A small contrastive audio-text model, trained from scratch.
Data: trained on synthesised imitations of 52 everyday sounds, one a clip, 39062 training examples, 42.6 epochs.
Rows from block 4 of the audio encoder of a small contrastive audio-text model, named by matrix and row number. Rows with one number belong to one channel. Each number is 128 + 32 x the weight over its row's rms, rounded and kept within 0 to 255. All counts start at 0. Numbers have three digits each.
After each channel's rows are labels from the 100 clips, of 14848, where the channel reaches its highest value: "strongest on" is what is common among them; "peak in band" is the frequency band that holds the peak. Only what is clearly more common there than usual is listed. The data: synthesised imitations of 52 everyday sounds, one a clip. In brackets: how many of the 100.
# convs0: first 3x3 conv, stride 2 (encoder.blocks.4.convs.0.weight, 96x48x3x3, each kernel summed), inputs 0-47
# convs1: second 3x3 conv (encoder.blocks.4.convs.1.weight, 96x96x3x3, transposed, each kernel summed), outputs 0-95

convs0.44:157122111092087167118125173123081117163090144052173123123153140075137134113129161158167107100150126089148133130091116218157087142151085112115171
convs1.44:123167147145101142180162133128129166209094145123109121097122058132169161166162124118186119088136112081177110158146159113200085105129108092148136188102121171158102186138119122094112185156096143112109119187170121159160109157173109094156197131112147140126125144121093094190152082161124128131
strongest on: animals (66); bird chirping (65)
peak in band: 2000 to 4000 Hz (53)

convs0.39:182176129164076080048101119151148078132096107096095097155179146150158091115098111152092145122140136143148135111105158177154122166154185106160124
convs1.39:134057106174131093132148118143201094088136161107118076131089114130122123044097140141127120137077133176119136109170105122131126146107167117098127110103139104163114111093086073136179151068161130110105110158096176127123103125118168119195113183095100134081136199131066113118145155171100196113
strongest on: household (43); door slam (36)
peak in band: 0 to 250 Hz (44)

convs0.63:147151108216114124115101161096151158195127117105067079117114171091121132137034083123165133142125131145113111086110127120080120158141122107094119
convs1.63:123129163147165101125170120115158169133130133104138088099110094147115118113127084182144144040188103141080149144130095077092123113118100117176168102111135117118179079179109145153083098120155129088129114145182185125136125085076136141105127140086146144148211141142124136050164200180127099136
strongest on: animals (60); meowing (28)
peak in band: 1000 to 2000 Hz (45); 500 to 1000 Hz (31)

convs0.55:149189142126131093103182136146136145052095106073107090138116137125106147106183065153050120139132178151124121166134184100161129119096106129109127
convs1.55:119126158139123173097104120111128104144141160147144156149044119116135119131128143100103161190159186181142159112126176128150144140140087130176107185120102168153134073150110106092117167128208119193133129165136135090143186123161088169156084136150144128070119147151126096226111180159089124124
strongest on: household (56); door slam (50)
peak in band: 0 to 250 Hz (76)

convs0.7:084141096129111072165144167139087194091140118106135150125124123125093167145090144075154102106076108068177152101067087143166145115121132123185135
convs1.7:091187115180115162175146133136214162156133127120164101084120143112121130068186162141208090097098107073153097146093138108119136130114134135151069135097139099129171151124146083197130129136139149121098133156121154164085157168141105093125121165135121128037181092145072115102108084127134106116
strongest on: household (51); door slam (26)
peak in band: 0 to 250 Hz (51)

convs0.40:109119099104069111124171098222148085109179067108134120121121196125174154118173115121138125103138082125078127131134115142129181088143155125093112
convs1.40:130123150163150151162168118101154105165165124103134179107155133180049106117138103129094124087115133124135079093131122065146175146149166145188085135087163125094079062140103127153138067061111159094138108154154119135146153091147116186154159144143169142139149116107060101124115162116108071202
strongest on: household (70); door slam (66)
peak in band: 0 to 250 Hz (98)

convs0.25:103144143131128160211076128147120163128179083108130063089147082128129090164115170154103125160158191082105146113090162160097104145127151096109132
convs1.25:083068110118094091136084133110088153102132156128103114108115131073093098146144162086095167094125110181144100139124101112091140090105077152146094160133180167117104134106151171099134117140078115109096116097116152076112110139087169089172100088147144123151135116159181156060099221191095075134
strongest on: animals (37); bird chirping (29)
peak in band: 2000 to 4000 Hz (57)